Weights of a small image inpainting model: 48-pixel images, widths [64, 128, 192, 256].
Rows from block 11 of a small image inpainting model, named by matrix and row number. Rows with one number belong to one channel. Each number is 128 + 24 x the weight over its row's rms, rounded and kept within 0 to 255. All counts start at 0.
Before each channel's rows are labels from the 100 images, of 14848, where the channel reaches its highest value: "top examples" is what is common among them. Only what is clearly more common there than usual is listed. The data: rendered made-up planets.
# convs0: first 3x3 conv (model.decb.1.1.convs.0.weight, 128x128x3x3, each kernel summed), inputs 64-127
# convs1: second 3x3 conv (model.decb.1.1.convs.1.weight, 128x128x3x3, transposed, each kernel summed), outputs 64-127

top examples: cracked ice world; full
convs0.123 [ 93 101 108 129 118 154 122 136 163 123 126 101 110 125 126 154 151 184 159 110 119  94 116 137 142   0 107 126 139 114 129 128 118 157 112 116 138 143 115 143  90 128  96 122 119 123 105 115 154  58 147 167 125 110 117 109 101 179 140 111 117 123 154 112]
convs1.123 [ 92 112 144 116 139 132 153 110 149 122 128 147 163 170 139 155 108 101 128 122 140 129 147 167 126  77 134 138 120 135 144  79 133 136 151 120 122 129 135 133 165 120  94 141 149 146 138 104 170 138 116 113  86 148 146 144 163 107 151 107 115 111 128 171]

top examples: cracked ice world; full
convs0.7 [122 149 164  97  79 136 116 155 137 115  90 118 159 151 153 128 121 137 137 102 126 110 140 128  46  99 137 149  99 130 131 122 104 104 133 124 143 140 124 115 145 125 131 154 165 102 122 103 133 106 114 161 158 137 127  76 134 139 134 113 184 124 116 120]
convs1.7 [142 100 112 123 138 103 144 168  94 158 129 118  97 104  80 154 104 130 162  96 158 174 134 142 150 115 135  99 175 170 128 134 113 127 137 119 130 136  89 130 146 129 139 133 144 111 129 114  90 172 137 122 189 117 121 135 150 117 142 104 131 111 155 136]

top examples: rings
convs0.114 [156 129 128 134 125 160  95 142 129 160 119 153 167 114 121 135 220 116 145 105 158 111 158 126 139 138 154 102 160 126 135 106 138 113 155 146 125 127 129 124 106 128 147  92 138 127 157 109  80 103 123 106  97 125 106  93 128 149  75 132 109 104 153 117]
convs1.114 [127  48  92  86 131 124 106 144 133 132 141 134 139 115 104 148 165 126 132 142 118 100 153 142  96 120 130 124 136 118 109 130 137 118 149 124 128 130 127 117 138 135 116 102 127 120 115 132 129 144  88 101 147  97 114 138 130 179 122 132 185 127 122 128]

top examples: cracked ice world
convs0.64 [130 128 129 108 133 148  79 111  96 123  89 116  75 132 133 141 132 103 124 136 130 122 132  78  98  51 117 137 146 109 111 138 120 106 137 144 112 127 136 126 131 129 137 130 138 121  73 132  97  71 114 139 131 180  94 108  97 191 102 109  91 108 113 125]
convs1.64 [135 121  86 107 123 131 128 131 112 145  86 104 148 111 146  97 116 157 113 114 120 141 145 123 121 120 132 103 144 167 112 112 131 129 114 111 160 136 171 114 114 104 116 154 145 147 134 140 138 149  96 125  83  78 144 179 142 150 143 109 148 177 117 125]

top examples: cracked ice world
convs0.46 [167 129 114 108 124 131 150 111 127 111 117 108 139 128 150 122 118 142 131 118 100 127 124 119 164 113 113 139 145 132  98  92 192 162 154 131 137 128  98  84 118 115 103 131 119 141 141 103  73 114 100 112 122 134 116 110 128 120 147  83 117  77 119 128]
convs1.46 [ 88 127 140 134  84 111 129 102 129 131 162  78 116 123 112 109 114  96 121  91 161 143 142 127 143 104 132 119 120 181 123  79 127 132 138 169 113 154 118 104 100 116 152 123 116 151 138 163 132 124  93 116 180 117 132 140 126 122 119 164 187 163 167  95]

top examples: cracked ice world
convs0.51 [148 135 106  94 103 101 123  92 128 128  98 104 106 137 156 129 138 149 136 119 116 104 138 140 131 120 141 105 151 110 111 122 117 126 137 118 105 124 161 101 114 108 160 105  74 131  68 101  99  80 150 117 129 129 132 138  98 147 107 100 122 127 109  89]
convs1.51 [110 145 112 111 177 114 115 116 112 128  99 115 110 131 115 119  94 105 125  67  87 123 116 146  80 190 137 128 156 143  97 104 135 163 160 144 115 138 113 130 164 145 142 160 129 125  94 137 105 104 107 139 132 123 106  61 122 131 143 164 130 103 162 126]

top examples: cracked ice world
convs0.97 [148 124 104 105 118 125 114  94 110 126 145 113  63 122 140 135 138  64 105 120 137 126 122 145 123 118 106  92 143 137 151 114 128  81 139 134  95 129 144 122 128 115 128 132 133 100  99 113 106 125 132  48 148 139 107 124  50 133 137 101 109 148 124 114]
convs1.97 [157 153 168 113 134 109 145 143 126 108 163 105 148 139 137 121 109 138 138 123 103 135 141 108 120 134 152 141 121 138 117 105 113 141 117 116  97 123 136 114 118 123 181  98 122 111  71  89  91 122 170 167 158 200  75  96 122  86 145  61 142 118 153 134]

top examples: cracked ice world
convs0.105 [ 76 141 121 107 148 120 136 162  94 122 143 103 111 148 135 129 122 136 100 117 183 132 125 136 149 118 124 141 125 115  82 154 145 108  69 109 122 124 107 149 116 106 126 130  66 147 130 119 152 129 128 126  89 160 121 129  81 130 124 125 141  86 121 121]
convs1.105 [110 156 109  73 121 140 119 159 149 131 114 103  98 146 133 143 120 160 147 100  91 159 107 125 107 106  89 159 138 139 133 121 126  79 149 125 151 177 183 142 150 150  99 116 137 123 118 157 102 106 138 150  93 128 143 139 152 161 156 119 127 126 161 141]

top examples: cracked ice world; full
convs0.45 [100 143 148 116 114 148 136 119 141 175 119 103 155 165  73 135 119 136 127 159 150 113 168 133 170 164 146 145 103 117 111 119  86 116  41 134 145 132 121 154 130 125 127 115 196 113 128 115 123 102  94 136 123 131 113 133  94  97 124 135 178 166  84 117]
convs1.45 [137  89 140 118 160 117 142 110 136  80 123 145 133 127 152 165  94 136  90 127 124 117 131 139 123 117 122  67 103 146 127 134  95  97 100 118 160  98 119 141  84  85  95 119 150 131 144 179 162 175 162  75 134 152 124 137 101 134 187 115 142 113 134 159]

top examples: cracked ice world; glowing rim; full
convs0.28 [128 134 139 143 119 127 121 119 126 142  92 124 120 137 117 125 124 112 156 125 147 141 131 125 165 105 111 151 156 137 114 144 132 125 114 145 132   0 147 134 157 109  92 134 109 126 124 110 130 115 116 145 108 140 134 115 130 152 189 114 140 115 116 153]
convs1.28 [122 148 133 110 151 167 160 111 114 138 115 145  87 108 126 142 165 151 127 130 144 116 156 103  92 112 161 108 136 120 108 146 125 139 106 145 119 203 146  94 116 146 164  97 122 149 124 163 166 111 148 145 103 138 150 118 149 148 103 140 122 142 104 147]

top examples: rings; crescent
convs0.1 [131 104 153 157 139 113 108 148 135 149  95 174 145  88 129 137 130 116 144  42 131 110 100  92 147 152 160 105 116  99 121 128 133 113 134 164 122 142 174  83 111 152 104  86 147 121 110 102  97 135 108 113 115 145 113 104 125 101  56 141 115 122  78 114]
convs1.1 [135 134 155 124 111  72 134 139 143 125 137 135 176 155 132 129  91 109 100 124 187 158 114 151 123 114 134 157 104 135  81 126 134  89 163  77 136 124 103 126 116 154  87 111 105 118  86 114 158  95 164 167 158 155 132 128 116 139 126 101 148 175  92 129]

top examples: cracked ice world; banded gas giant
convs0.55 [138 110 134 160 120 132 150 148 106 132 133 148 129 102  86 155 135 153 132 135 120 143 156 116  69 130 101 117  90 123 120 157 107 101 148 128  89 121 101 158 124  97 118 182  92 125 144 100 139 103 129 103 113 119 186  96 116 134 109  97 112 113 140 137]
convs1.55 [104 118 103 143 155 108 159 110  79 122 172 131 142 143 140 107  96 146  94 109  97  85 153 136 122 158 108 116 146  81  96 144 117 124 148 148 154 147  95 113 113 107 156 111 112 134 171 109  79 140 156 139 124 117 130 126 128 160 135 113 121 130 132 132]

top examples: cracked ice world
convs0.54 [178 154 130 114 148 116 108 128 125 111 130 121 139 134 112  96 255 124 137 124 136 121 145 117 106 140 126 138 141 122 127 128 155 132 149 137 130 142 142 126 141 137 102 142 140 157 150  79 126 142 106 122 135 129  92 122 120 109 110 138  86  96 130 119]
convs1.54 [163 158 151 121  83 131 152 134 160 107 104 121 150 122 155 117 188 132 125 126 153 128 111 156 145  74 143  86 134 119 125 156 133 131 123 111 124 156 160 125  96 119 121 100 137 104 135 153 148 134 147 130 111  88 117 111 140 154 111 110 175 132 154 149]